python train.py --model="class-conditioned image diffusion model" --dataset="dead-leaves pictures: piles of overlapping shapes" --train_examples=145000 --image_size=48 --horizontal_flip=true --conditioning="class" --arch="dit" --objective="v" --cond_dim=192 --targets=["shape"] --num_classes=20 --cond_dropout=0.1 --norm="rmsnorm" --hidden_act="silu" --mlp_ratio=2 --head_dim=48 --fused_qkv=false --qk_norm=false --inner_norm=false --patch_size=[6, 6] --layers=16 --width=192 --positions="learned" --optimizer="muon" --muon_scale="match_rms_adamw" --learning_rate=0.0036 --momentum=0.95 --nesterov=false --orthogonalizer="newton_schulz_5" --adamw_lr_other_params=0.0028 --max_grad_norm=1.0 --max_steps=34900 --batch_size=64 --epochs=15.4 --lr_schedule="cosine" --final_lr_fraction=0.05 --warmup_steps=6980 --weight_decay=0.01 --adamw_weight_decay_other_params=0.01
Rows from block 5, named by matrix and row number. Each number is 500 + 50 x the weight over its row's rms, rounded and kept within 0 to 999. All counts start at 0. Numbers have three digits each. After the name is the row's rms in percent of the matrix's.
# ada: adaLN modulation (shift, scale and gate of each sublayer stacked) (model.blocks.5.ada.weight, 1152x192), inputs 0-38
ada.453 087:560508395501502447515479519681510509582495496471463526468557574500413479534520525581507561522495480560447455506393547
ada.454 108:522485513513574560518549501323457405523555519519471465521527547459559587529516463376532433573470535518490572456450467
ada.455 137:448530482544536598512514464228466536495467526572439499482519366606566471571544541423495564525488483442485450539563523
ada.456 134:472599522494562312499508486436607667450704599458477569510454643481475480368487523485486484504524508551546398533488500
ada.457 120:495567499468530500527575562293455550564413542562550538507482270533498440598500497519514470462429498489494470495535491
ada.458 130:506491544480550528458550441548567623485407498514525485452577481497550433563514584523447470492513461511510499501477522
ada.459 118:492530552475603532578510506317519541404392498605595448524516343500538555510582472494468491465545485446549459481455555
ada.460 099:476408530516527513513574506554510479487520563501491562605489505509544503518523455474494421456594486429553507464483562
ada.461 112:522556583418526495483489460379493495489450477517425494617483493534513482461554494464519533543519459485509473542481507
ada.462 061:504540536505427611586551524572422549479342572494399484477592371525562425526461473499558513455529546477476525422541441
ada.463 153:527511572560481414566604495546434583659404459433504589499546551553473477637485490446512524461490457549476533478489524
ada.464 141:450565508518487345514486492554500432523306504525547495543520495504505533614474528528530528451633554576518539484573537
ada.465 102:516544536545465406448538459819466487487533484490502478523449527474493489437500572417487461507451518574471514543506478
ada.466 096:506444474523543401489516525713526473483576525501517575580496564527514472400500456558536534482544495559540430503548505
ada.467 111:485490519500552482438582403541531526507339477517548524446577498594440482555519465594504471543520521529533551557495495
ada.468 130:424517566462519502485452520501545498575401560520602529507510540575466536592423530474419533522509530459451551499470567
ada.469 134:509453414482546426559439482461438493352622563489494561579512461547547462583477607476599434495523535532527477420481497
ada.470 105:403559524496527523519454487414556490546435489492469527584550257520541549552542505607463621480495522533474511522540527
ada.471 112:507585472526469497491435508644586454482534438501562576463446605500535514400509451505482506506427507469436543575503504
ada.472 111:539440414513522467491437462414420441604498432527488486512508577539482575541644491464470463594541502497598496507482513
ada.473 102:542531488475493596435518488649496509496504500369539569542434581519367555401573535548474456528531431589393481547538524
ada.474 155:494450521513525380484471498713518537493408524532527507445499478499519475805509517498436523514479492465524461512463492
ada.475 078:568542525514504509468510544342527457489503527583585534531421481494483538549448451553530528414597545524479539494454482
ada.476 133:492586472470590582472551474241483561515370498531540446462544370575506477643512523458438516447526538508554520497577508
ada.477 070:444437471513494452476509598590542619472485515433443509432571443561449485531492425498474507470485587463476502462494447
ada.478 112:560551550468556466489471439571478456496492450476487462541515554524463496399497501462458521534442404483556401466519538
ada.479 143:505470487507462521569496495435539629449464509516516495496468477511503479843482505531449453417481500486510471472457488
ada.480 100:511546463527495459517487558621462442513453433513502510539528604481411626563540419509568531481507547478444520495566508
ada.481 151:524494485506546690528415506195503555523434494568539466563539414529487526554509484455536472463537488476465486524459556
ada.482 125:566564530558484439506463503321379495538373510512504412445526516520464439660564419539414475559445487380522536538496517
ada.483 088:439316541437492483534508437555504430447481484502495525478429504537527481465435470512561494469558527524563513460444498
ada.484 082:454544482500465536428500495458429450564539470572498474506536589496446468477563516439459560505531461521405477564514421
ada.485 120:611560537543436452479465556616465429444386541498468454523498632541533458758407470543497473454548500503524569563492421
ada.486 110:476448420530409450497522539498379497603466433430531534486593538487583522523496520524468472511560503482493509576462450
ada.487 104:534487420521428403526446503707541460430547510495476411529453528514541495522466570451616454404499388462515496618512578
ada.488 151:500529525529591594549462468199476568534397492588528505494508362521550466662480492444498500471483510478510550483501565
ada.489 095:400446425534508584470428453542495569432511487443541526568431526508491589469474476406421530427542511546532591606535468
ada.490 097:540481601520595506473479467615560452473487475400478455525527600473513513662483520457522468533492442495573467512510469
ada.491 082:432560517486526401419489533690484459542465484511505406441435598484510439510531442489459465569555511576485511518535485
ada.492 141:448445476497566351506533490557546617593498482545439485499475329476530503641485463432527480555475507525478528503606514
ada.493 097:602539498550472569477546496515498449530471512475506439457482535592521488447551585543471470526484544570510473564537533
ada.494 132:488510579529516261515484466760495480442331533488506504539465576525524556626499517447535490512556458510486529493492482
ada.495 122:415528622467555542534452445494525421509494551511410583455406516480527495494568492524512511580460513421437480500506470
ada.496 051:422498441551587454472420407389502528606579451561506484547578565446506561552542482477489544530401507534501411546580603
ada.497 107:557513450453509497447527510608469484655547531391493479506520629490490386414559470557579481513494419544464533471516479
ada.498 166:484365458474394430453486511817524409502634494403492559492449667442443521426544493475507500559505518486509471443483466
ada.499 123:534530423436570419489594442567444500520464509392473532488540419507400530513572465460450557439481473491528533516493395
ada.500 083:479500440516504500483566537335480525404456454537474427507514526564539513551505504537511494467523438550484594437475532
ada.501 140:521540489503450480489479481570512582629359498567511516550492584534470507417472520493508588427494517531501544472441501
ada.502 058:461427492544555499502471429327528478526452497446498487494478548518428514546596534410570481430438577519575506531430563
ada.503 104:514486502517489485509520430216495495498523531632566527529550520499615455499556461575466467534528457516531465504503556
ada.504 127:513458515489507592478559437563532491340391422484481501451452407511546615543481486502486452517485469548425545465506512
ada.505 142:491540540559419321552516513470470501437503507502408534452440539450545503695504435525528526528495430588463474469569462
ada.506 102:542482510379555414433572424515536533527621538513478493544404551512565469441516480473488484596542560490386467523447555
ada.507 158:536473463496487373470543478567568496462558503463421513540546488518497488788535487495533472483478473488516530483480491
ada.508 142:456550492543463359556592470350523573497687470534571442597463585578475507487472610498540516492520435474509451562513458
ada.509 083:574586559563455512533347458416535588498483473582403561486447554442518457449507482488529443551461450577463438575561554
ada.510 099:442551456486599431463477505524518435512581524478455495490522604364470522395534471533572454574499445489390492497536460
ada.511 083:528515523500534555480521558297424541485507429593542480384581435562564476514416493487557454443482442432501421505508551
ada.512 100:484493483405382564426413528516554544578545447586603478415540580515507470476526430568560429454503435439536550515552475
ada.513 084:450514419528544575496540389377430570431553479514485541487493392515510571380492517462541464505552549490425561410470500
ada.514 137:473569538523505552496436459184548637511433490595465435508510374552384469633453449505497540410477487482475520504570487
ada.515 089:473536524545577543523527521322469594526383446487456466561539348468511457553473494495525460480531450533445577517445498
ada.516 104:508457503435532557530572487487498380607381587543481447477524368541502548573595533422493459505473544497469502462489525
ada.517 154:491479446446413604480465491348527416403649515506448508527414306471525493456448453528474459439498596533475443488574516
ada.518 137:421556517497525631530462494216537591479375509561472506489515387571522466643485520494541586442398558503471479521528580
ada.519 107:558445466432507534418512560626595598384553479487440439487473576531532561422563438521492486563470527552457517565542531
ada.520 085:476492565452523474520485539449585507526518491534497386520528503513515480507519594537411485466537479486608597544491569
ada.521 143:533482498493502473454469549516470422564448532424564475524502472559480486422448502476533477472407483513535537526525568
ada.522 130:535423405479506487538423465743526429442576491416501529474438723462511497424498522462492457549481490491507513535455440
ada.523 115:463383400548524590525555434582466603450473489416487448517499541430521481495439529447511590461513534484477467555535455
ada.524 129:466584463526494662485421473324535505421508483487493515502517493568522539288528517455519532560515448567474473502583490
ada.525 068:407431508416418484433492495439543362586653491437459475465482446541473527654509481475524583540457461507449499472485449
ada.526 096:553561454454444484512499524731516483459400592485442514574574632523520510548561456496456376576518515543463493375547496
ada.527 130:525518486525501523533532518242477615405425537548530473438539366544485510624521449506511498476444462454536496467474484
ada.528 134:483522538469490450482428486366484538598716485500525530475552492464514459476474508558484472518495528545569524499477485
ada.529 093:509456620379455451497565516566516437518569440533535507427454639520506519495468451474534466375471463491530529510440538
ada.530 094:475613448521476501449558557365446560432498531594375545405406478517562385511561420515495534496461405440533498484536547
ada.531 083:490476472474503536521533395585484515517532459408494533472525448448468527519529574464481436448524520569489534458593539
ada.532 070:495605506472409503493532442362482579520568512588424525416510555590491534613536547487522500444525535568578583552477472
ada.533 172:483522516503537658555571523175539557555439523630525448565537351470505434591493468514498506504489528510467537482499498
ada.534 122:474556524513494542553389463401477521589511480498536596485435414528428505543611553451457469615537603628486459452456579
ada.535 141:470520527507494642513497527533462466579501474551512455420502540548529469316494474479543493425443549476493467427480513
ada.536 066:559506487503543569470446456354415547420453576529476467453524459561570586593525403458464515433442486465465532445493552
ada.537 086:458444552485476563508522545354563486502458488495518581482504353515514469659449418525518452455505547563515554553468460
ada.538 069:553463521465423519549510484589528437493573505522454514530533498360498450461498414480505572532459455449494568521452473
ada.539 070:474452457532455560418432469580567434442608546437532521548417596444555518382464630488470484516490462477470517465540541
ada.540 172:481522528509547608496537508145472588480444502560506440558522327520462510612475529491480512440474492502518512538521521
ada.541 132:507531503521552522503576502473538488631532461551595453521452470459440516373631440555531427458485425507439449551518504
ada.542 166:512424538462582445567491500645459606579392480542492435471493454503419481452507504553513451492476494456423429477478469
ada.543 155:487428504403443343491669573339469584405659447520439405530536564516463525557493466536490545534497484490507529486499546
ada.544 151:463422448458474385528516547841491429490551501447463553524519595453557530422496502509523446542519506492514490488528466
ada.545 103:466518439545536531544495495358512541580522503503535549461443381470555532503503587506438500469580549495548458495448495
ada.546 131:541501515537439589543364568559563413443531441481500534423516515521458473461542387473518522443529502478516359547538639
ada.547 104:495443450498582468562562570400434589568481523539503523479537431501549579584422461454459473574581559502525544493467483
ada.548 122:442457532419432498420484390467555482603484420539463447516567448460531518386506429473467491536431554483507542519525543
ada.549 131:474588510541446460572532510629559550512642483555435478455491451449509442502495561471459513549500433552454492578542511
ada.550 072:487535590521551479570411532672514437520486504494473428534527550480402529567458501438437536384404417494496476443509514
ada.551 132:528383479512480436505513438673538600515464454514503528474462512509571529653506534488492539542491559478469506468512503
ada.552 106:488416485417489390465473492851501443493558492501455536530514607499529582424527477518560464498551400544532493440473533
ada.553 054:470390568559445442544451586550500491523439461534495502584500530466556520468488554495450593549514488452458410530539528
ada.554 076:458527542539481439488449520401429542568490481580429475504539637489380519570450554537397414455537538480489556523413580
ada.555 197:527364497460485413485525442933563527423516512462508493485517573455427473508520514511498524539521470536499507506505448
ada.556 097:571495452521576527486487503318461554454470518573564532459468374570472499485526591493511514369458537458472561500495563
ada.557 195:514556519525568598531582501107455588507448553555560454488564412554482469574507507498474539446506461474488512524487530
ada.558 085:579512424439551534480481532568475516432479390392526479452399489403554451450477441512499491423508607494505537535558483
ada.559 128:524373575436499438433451501630437441503537502404499480470462539508525445540488461463517516478564601512577524441487454
ada.560 108:564444497437503479536502525643543530425529494504530435432561574541502512446548490427448443486466501523550556509480462
ada.561 121:551513497589477341430670514486473617408660584550552476544510564521581560572500587439566560510447477486466479527482539
ada.562 091:440488544485456511522426570613579489546654486491549517429492527484489520466473519511517477515484563495493440560495414
ada.563 166:489401493467502807449347500442516433549395533497493545484488416519528519348461438494483498472509467556529494462489509
ada.564 152:506531503468374382471462492776498440458567537438551515448463669484532481419489502528517474523508508511522484484457465
ada.565 089:432537565472488595515517535291398490504528528586468493477482412540478499559483537524552502451469455488523477553537509
ada.566 122:530485539410467541533507510472551523537443568530476497509532359477542588488555464531515446491523449591522481427448424
ada.567 136:484530468526558535570503586559542596562409542464464559535438494553572471458462540513468490524458494512491546496441513
ada.568 175:518449457480544639454415534482586404495415554457545487561482420496395494534579452518559526495566493538491453502508467
ada.569 090:481525422499454393558497446579521472518502572539453503542535518539423607490498514484590508585546532533574565482547527
ada.570 139:480402512564483605518373512265448611489687488433482458570461545492451480478435527503472556433494481432493506501451505
ada.571 094:505444475449405480472514488713456448488546520480558584473507610499445502434471496479519497469468508519409541506494475
ada.572 164:453470494446463388483419503811489456448587429405510572514526594475449510402517510536549486556514465563534517468470490
ada.573 095:539547549520434508524552477336516583544456480585475498480443421537505587586484534455532566443496502465488559464558460
ada.574 123:483505610502498547498505511434486598538496505500403412485541440470484505307502618539394551506472502572485498568505506
ada.575 132:452538520471431488493450472408510409493561502497434490446463563501543440473540467442489418590439516466466496529549472
ada.576 067:557530490463521480511553519508557601527474523565456516469563434470449458721491484421485403539569455471573428549448528
ada.577 069:503478528470514365514519500411551527545587506479449453538477424498561467551468529471466546497435571520481577467503547
ada.578 080:522462520510486432478523483356542578561636438513501516487513487484489608236473462508519496501532429549558491486502542
ada.579 066:458562527508463548527510490558432606494498622485476482500476486434438417550496502476481455586466498482435526559497515
ada.580 082:532546442487462414531550501396460523447437471515557448558501654446448492613448515482601559563484516550513447490439501
ada.581 085:526410500466556339431646500600515557301588476453493550429580610485515504303546501566461483414445487528482557489534497
ada.582 084:581591509512518385464475423518507551492525493424476504516438598503508525740518478518501483456479444484464488494421426
ada.583 078:531395477517455598574400537540525486557479458472512495460599585506487492347456521427502473541462454527517544397522510
ada.584 082:499455579467524389503393532553490637447423485595567576561450363608541491434543521471494529473552488500487482450493501
ada.585 069:504484461490433382484534485684463456521542538445448533544456482472501541489539468562591594505461466523532543413534530
ada.586 067:480454487473429498541508534460554473501448580509500523470488492469587494662488436490539552490471553503511557456549431
ada.587 076:526545527569461511509520477608541496609470455505509527486495355446576438367495545528565483537533519570509464457472518
ada.588 054:459486502519501251525510432516508571462515509524546465472542457463516541461517517513509498517487478472489503489446568
ada.589 080:518544514518490482507598505332505454671542534506533552499473448500468439669509471489485500452482525508507577517494427
ada.590 075:515458466480570467571545449543509671626480541437522474538467518506436447645553494463413546488507537504499478435516470
ada.591 071:476524440561455509510645430528493459618569493507515473530505365564427470367433555517528502489518503474566435502530510
ada.592 096:476528436456567709541463495451565633471622449486460516507452476538448441463488504529463519512476502472531479498526495
ada.593 083:515577462492541390513322500416533441602520518566481483563518461526468534274573552475493497515532478500488414496468532
ada.594 070:569490409537450677537435480411482599444491454470457556452544449503404411364502621520480494520447445457503515543530499
ada.595 073:509527564539531606555494423433492509457456518520524496488527537482458545495372592561523593480489550471486542430524540
ada.596 074:462465446566470616516553518437563439536559470561471563547482665424517509405604535562507461474554443499541473472472472
ada.597 115:465444511456476682460348476734513596534691527422419529550488638506522481456444531472472513501507506493501518459504468
ada.598 074:492561522502554472558535524422476587436483475495471510652435690414446546318429511572413531526533552483550508458434475
ada.599 086:541502556491482595556506592491509588393490480486532453500527397461443467308511537501505495577435564425508472436507516
ada.600 091:486498491511506414428557469399502519493506505601495526514491602516491584178543540512454530504566515515451564486488503
ada.601 082:512337540505517520525519535461492620375452490461553403469555384536475510270469495505429458468462474457512441506491460
ada.602 065:533551495534462575477490451325469465613539454503431524472444521454547434410434451449533463567465499547448528513512518
ada.603 073:550604498467540518484372385509498467624506494560389485519533473521571566382532452423554459469473498551438552472522583
ada.604 070:583509571503463466433590573352585420472592513489513506503532259574485510494536569438417534542440534473515511582497490
ada.605 075:485647506508458461531556473463509410489544554517440524523509486478531456736474476444479475490537496474492462458441465
ada.606 071:492499521527474363493573534463554509426453571471495420468440528468524542686522573503491594449528461459550514593517496
ada.607 071:475488467480451580535513490588466500575559481482504593467560376495515492453535566526466455537572576592503482376502461
ada.608 076:503544498529509340496494496548466620547561524485468464456450392502518479700415515508528515543491505568502468557520520
ada.609 064:502418500467507386548560474564525567416519547506486578498542562404555519560525587435507478525466440456470488526543576
ada.610 069:532561523440567416491593547400471505587564450581485550596521509481518475420488513521477617488527529442536471546480533
ada.611 065:525635521413474469536439532492572471412509503528500604480513469548440466424428435473530490569508490412553577592452379
ada.612 072:461439541586501502492515529350500488611587518597473514462486511452544553371475497609515508428540489540489540542498508
ada.613 078:487432561484434628494614508438510396385634509437433505604474562423461499449526530523416572479596533484507498502596488
ada.614 072:457528506494583506507506476475486414587518445459521483565504335549530472634524589521471505456565432545541545363482443
ada.615 073:483435503463496503538482514460440553524636475469567514477581555555424506373552463514478561430493464516622475528524518
ada.616 070:511594488481423480523565422479549475538451509525559533470518625532567495397527465480440554522527511530561426470604488
ada.617 066:596558463496443413587541582638527565525445536576519485507486581512483533576490485528467439489483472481539527499490453
ada.618 071:497531453506448622453631517510545461433561554594505575506495542538500493500522536556459514444484521421496521516463508
ada.619 071:487508534496534563441411445582532391483420413491508464539455518538567423526576546506431465455493506460516527443488516
ada.620 075:483500519472471581485529473526540417459463490443545499465593556493477530458520496496488517474532495494488413508498489
ada.621 061:506534523572419615549559407475518527619609449519485464573569393468537613472464441505488529409456484502573509468460493
ada.622 081:508551547566532413523427489436527552467576495526506478447537483484483512216525529480520445478476534568522506479533474
ada.623 077:492464440493544451463456487443460543452461506549455502504505612540483489441454497584536534526574553517535539530486476
ada.624 079:518557435477476710492449454311513451450604508529427593472460526541493562359465546459444490460521480534566504486481534
ada.625 077:494571519552445659452458564435541432603411454443530496519478402494538523564473473502491526491543566528484501547523498
ada.626 066:540496527575454586470422583377559437487416582543469529528417683524559451615561508462503538533500501556396448557492470
ada.627 075:603371535529566464483486513543504558532516494422443479398537435486463507568394527597459429469510468438533522579461498
ada.628 081:550536478481439565463521524322609451578659445458543522480508672476468601430439491474495460521498581426548589420542485
ada.629 063:493510563423482577522437488628494359450465524519482468503484414417394512704488484445502525525543422580475485419595450
ada.630 070:481482471490502356520546508446543581617577500493510529516483618492452455410485487498499520482473439570521468538454465
ada.631 076:559527449526545690553606396632546447479547543548551475503438561525543546538604537500536540485479462508502555526596459
ada.632 078:497564407593501475473587440460536523331561577548492481453518528588537566204573555506543463481517543522510456441539538
ada.633 061:473497508475473524565566515558486537333507460626410508504466659540512537386575493545508553451522570484461467463544496
ada.634 076:473398564501481511523480446550485648619568500496540511494482362506486476425506562610417504456454494430513456488516616
ada.635 098:524579458554418421582348529399490524499329489504557500529455480544531508567489519473522571424503510511470444512513528
ada.636 067:510523510516456512460502499588497536586506492530446506497450518511526505484450509447439535427554516472507531510540441
ada.637 073:525408478422637454488496575437547617453515536509496477428414530462539454410459503527489450465447539487469571545471521
ada.638 085:505529460472437488596473444499572407597438502479549582471465647488469527745491426435459491508470480425536524553519530
ada.639 080:547384457511474555473533492524460405511617501408525499451499758430491499464514453411471553527582490480509504432447575
ada.640 071:507421498490518346553569530495448517452544466535548557529395538470548472695428464457591499570618518569498509536523509
ada.641 076:479494523480545660505442474392484396370583483515468492487476553452510473268625472589469591544495577436508410533517543
ada.642 067:482537548508552483468532530708567605341512426477553465501483546499478495627553442536494488528489497497423472459583497
ada.643 066:543523463444539546389442545662525497383528470521503472468528342508447455523437552532453404470492558525465546480481521
ada.644 089:565540492515462560618471492738479537248632477477560521533484624537455582630474463477537434518514525488521503492464499
ada.645 073:488425546549563416507489504442503641629527455547470510490441569512467517750410558424500476495524500486528440493519464
ada.646 074:573575471477491458528497506594468408463602511426459500452487574434437547476485530500545469435495507482457536447503501
ada.647 073:448599429524499657512513536552514420572462463506562489440449348527522493403493495490476489510459521454520508558455584
ada.648 083:437507561548479468558605476530502535507442454543539446456490599480489474280507510503514498582522503490500519447515540
ada.649 066:470658486550484426440473536504434509583425489562554395567508449537459553600537565546534543521517459503524542497537544
ada.650 076:496571471554506496530571552762508621386388496503534536491546382522527479644449432470491481472436467547430445508553473
ada.651 070:541486492542538320615538473532461350592451524458514475435528582523539443434567572552524440533510377511472486506563459
ada.652 077:469512489535479326490585484476479461579463506463522444483424593453466589370458464523447533482529491521585496432510561
ada.653 079:454538415433463484428412539616497589521550518534585477451483334521511471722509498520386545538444554509482501491517567
ada.654 076:494539520497460562499580493616462655490362441524505496502365436502505519710449497448488508505472551581517551486443478
ada.655 081:493392545515477608516628511625470465488488496520496546545547272472422515584498467572486492550537493512457538479583494
ada.656 081:534453482408483363544558451620488616477492551488493463484503420512478592651494461487481569498456552441489496519410475
ada.657 072:489407519578543463536558506557538505605510489548512434471486508514484417703422564467490451463465495510469508529463461
ada.658 073:472566475441544651516399527515526503509524520437517564568496499445644537610487443591473430428529570517490483521452521
ada.659 073:636474494532539582490613508709456392382362500464493462489461474521468485594541551530425472497486441469404545505453407
ada.660 085:500420489465468472540643506444472602531407524542532538499545729510525541651485542506471540422441491547550579521467480
ada.661 094:568386575500460610466523481580489588350538489500534467534490586518479454761455475484469541513495452414523481537524494
ada.662 075:484423380541417684463500497464539536432500523490535421501493479510517522476546451612467567520543453557526474462499529
ada.663 074:509528549506417565509485461481476557527375465492489544511490594564522511285556484478497499514479510532461488496634559
ada.664 076:511588540493474514515463413500444425437477496515482559493570377556493548307561501556541499513451391527476565464509486
ada.665 074:497455502496543286531490559445513643398438534454462402527572525539459479533483455550517585523470560487454490540536525
ada.666 088:482538564593564348450450475481548446576478481563478554516453498530493443354587487439478548463496528502533518478554524
ada.667 069:553459456560552369466479513489452432574378494522472443492489542493455571616563493484577474570481445492528494600498423
ada.668 067:502445539503485453514461493485506589457519464477449533491515533552489473525469499573474555388465446478524470466450529
ada.669 064:428432441447527450485509513563569603544442549461412462539448467429433467685459544552400540514476458472540443410497509
ada.670 078:573414492497538339537474477374447600459570459462517435494542518503494547427479495522489463582531395493491472540487518
ada.671 074:511485430454461481391471449486505524507511424434512385502523473469550584504455442525562517476401537503538429505554496
ada.672 083:536545492501477488502534419463528660581410606548463509463532531440517553552527462505501413451529461442463514524483457
ada.673 070:548486511506454472532351451425454645480555514499514440440520596578530511716429400433447506495479498514474384583526495
ada.674 078:496453424485557584478583525665468328500528446527445378547556442515477612523581529505574508518501587472464459515450554
ada.675 069:495600547453482643499516521472480425572611561526529485495461429562428501274490532424497533491489487544501407500512507
ada.676 070:508407487546444463466398536452495515429489555474534471453580449554545492527429461507429492573547433511406527510493508
ada.677 077:458499512483470439509540509520466499513505590508465520478441314542492461630481469586465458442465438525504508508426449
ada.678 075:567514456536447450499554546599473596512443544527530460479581402493486491761505573466422428476488463494496560435488582
ada.679 095:531506506497447342494451534456490575610511534498486574529564399549483519411519493454488508440472521484466513484487523
ada.680 069:544398458553414571528505494513518425364566430524535526559406550591482564578518531507472613523538541463477470435470571
ada.681 080:470679459452614675538568533591496436333528495484438473544450484502547522403524559488455506485523489486546488491515471
ada.682 067:467657475619467575489522486492511543559525491572518447556485468472485478353459562501444452457469461513553485458500522
ada.683 077:494471505522508416467539470432538532328567496554576463470466577499495519767437507499553565447459509487574527522472488
ada.684 082:506427452519514364526343460452576513552542452433527463443433610517486467416605516417456466496502505460494568493519506
ada.685 069:587585477537541478466547512574513387642373539523469448516540375538567529486545468493492495563439487503486559520440432
ada.686 064:445509466509477521489676425551511477503584474504471528563525505444404488697417537532517483579552478518529484575543518
ada.687 084:466518565493470480544579517267485532457485520528452483449538595594474504251529438493457560497481562487505511506436533
ada.688 068:493411468531611563441510432539546468440605537512520532473504511556501456456466448600536618487484444494517458589436540
ada.689 071:513537554471519592466575490522471422567446526464533454507537413481521509429404533525484522526441541507487604530458491
ada.690 065:477470470486517448485585455565451546707580399560404471555509428502466556598461488513573544513522515512508530531483513
ada.691 072:528469601480502625546659552322392555443513513572441471521538513499545494370559362551503484470501542471497486534493498
ada.692 075:559408524509486376492440566456411525661512494457465461478530492462448522447511434460460465499395482523554433461550536
ada.693 085:539516443459501504522568514561517470414517473521464476502544569470441457866522496543455464514432444509590453479517461
ada.694 075:531545491510433545546405429672441535437383468586474579478429502522612520596435511472551517493541529531515474551518531
ada.695 077:474392519495498417459601526421490549714548556438490504545542425577497473300486493447478485534434460491515584469529550
ada.696 076:514304518477433620514543449568444552455609506435485479570510682419428498546445514491590532516446515478525496474459396
ada.697 077:501548477530487560484596510407440455462513513563479486502490559491463577528398493492554541472507553486504519546531426
ada.698 074:530499478497390601451510495533484521479531494525457547505455581483426426524452487529543524538449586528483455513495382
ada.699 076:502408492496555562491587573531495556477551557511444469493518406522576431483466459452472511475529468549468463540418445
ada.700 078:492556619507566593570323557530551624437495555512580408502456433546504461599437496546515547515486533467426440475488540
ada.701 075:547451569475490602583619510641542529346473519475452522511429416548542490516538436570465500497517442533468455486484505
ada.702 074:496442514532477436492507562506514621511572539507527496442450386488540416635467469555508467529541468594547546433536445
ada.703 063:532510505462386387504438464435413597690450540565514430491485424516477601567494470540514538441476505496441501464489551
ada.704 083:497500496511480361541442506566478379580474551461518480441515372536605559359494494445480489494503479515461496408554495
ada.705 070:485442520516531422499537420523592522587454431523583462552483365535598512612482579568521442458545433563520476424491470
ada.706 075:536400443465556457558450490498406584497530477467532496568522550559536520454420502493516464491478512530539464530421503
ada.707 066:544616414501502481478551476571449467352447520506433537486440581488545485470415520488496482523506527439521492513453496
ada.708 074:442479473526484564509470502363464440715532505498499497462544380396547450339490483431487565516501491560459524593422519
ada.709 085:500476553494540583466676517534472495491575495488475461503435409479541558737440517537527505480519477407403428565481461
ada.710 069:612506540515501482497457448544523476577559449521533486495429504475442481389538566591463509432376543568482477586488421
ada.711 071:476511441445475601441567566567516482481634519448488536526442489534496482441467423540432495474499428456538548557540454
ada.712 068:543627521540504591469622526462545344410514480547466532524432502557455492498518472457512496511405435489539492513461462
ada.713 065:569480479465517460407430524649508512510583493468546549521498537423415509661429468559467466519460487595464454428476526
ada.714 066:434605498510507513490660536481501507541566507460512480510460502510448471394533474535489516441511501535628479541573443
ada.715 076:462370527598480532507343439402476560449533462520496480572472622522514521500569480549467523501457563504437497610605506
ada.716 075:516517494564426544511522429589448363351460516452490478518537608493538503461508516504439585530575485496428514446503536
ada.717 076:453403576496555472610541453579445504560446416402483526552507586446499485775547557512433469490467476506454470485516494
ada.718 069:463447509521507419531327542497456580531454474505542603427472427526511506754461487458535528526489547499450526417509520
ada.719 071:476526452455507540533580488357415598498432473387494494516447591576512418610434475492411462561463514500458470449498488
ada.720 085:559602453437480506515566540378468486455565528476482481481553625479583557355564479486454496455539525430523517497471578
ada.721 072:481531494449492595445492525451474436442424412443581371544479532467560574568505465493544450542510529488522478525468482
ada.722 073:504561448547486476548366473494555503410393554513529494543421448480529564458493479465514486492432562611502449385568554
ada.723 063:472522471591506382453626506543451541467496578536575531493456565514562518421483558539462410455558540499463537527500481
ada.724 075:532470503406532399542484487616464547341473504549478488500460540587520563639530440510455454554495498450510406496429577
ada.725 076:374497421560524330463473506516496589610557527496475548468446550456525497341501524458520502428480494480544431460486473
ada.726 079:500530491477526489467461566387462533629519509524516542496511405514465504362432542514480517541552440449488558515444472
ada.727 083:497409538479510446533398541407507514583524486515432498518471569524494482254409508486500491500500465476592479481424499
ada.728 075:538511506503506497468551480442426551538541446619484578544503460522521536173565512470486491491540482508434507506588542
ada.729 077:472389547476461515477589503589504395627398504540534517488519648484491398527555512541505545465498539554538558507540549
ada.730 072:399490518486436489546557497400536347529618491398453557529433510558586563338476555469532519494485531476443394584570526
ada.731 069:455521468587518614456607475526579527508561437483514539490502381493475463416605539518520561497571476576427554534427486
ada.732 065:480467452624475387531605483481484433597524512535494505526411575426431515494579555502485573539549435489438540521499500
ada.733 107:511399519460563635481449562505489550227586468506564508470491358575555490401517484530456466499506478473498499479460475
ada.734 099:496350477465451544445520489631508580383519557452580449408438507463558438492422515529483499473488495519449463560534425
ada.735 087:462553518569467749431496530368581419533569481479510479520521407491520536556503555519532523444525496542498546437530548
ada.736 065:456528557436535326501532501604467532458421481496504508533497485582551471563457546556532494507474467503483525532542465
ada.737 074:525620494481529550484591512446425524445426491490508460544569447552458440621475493519502445517619517505532477483519534
ada.738 080:417424556524458440530364484528485447447505522583571457458550679525518588449535549515516478503483559451532545484563447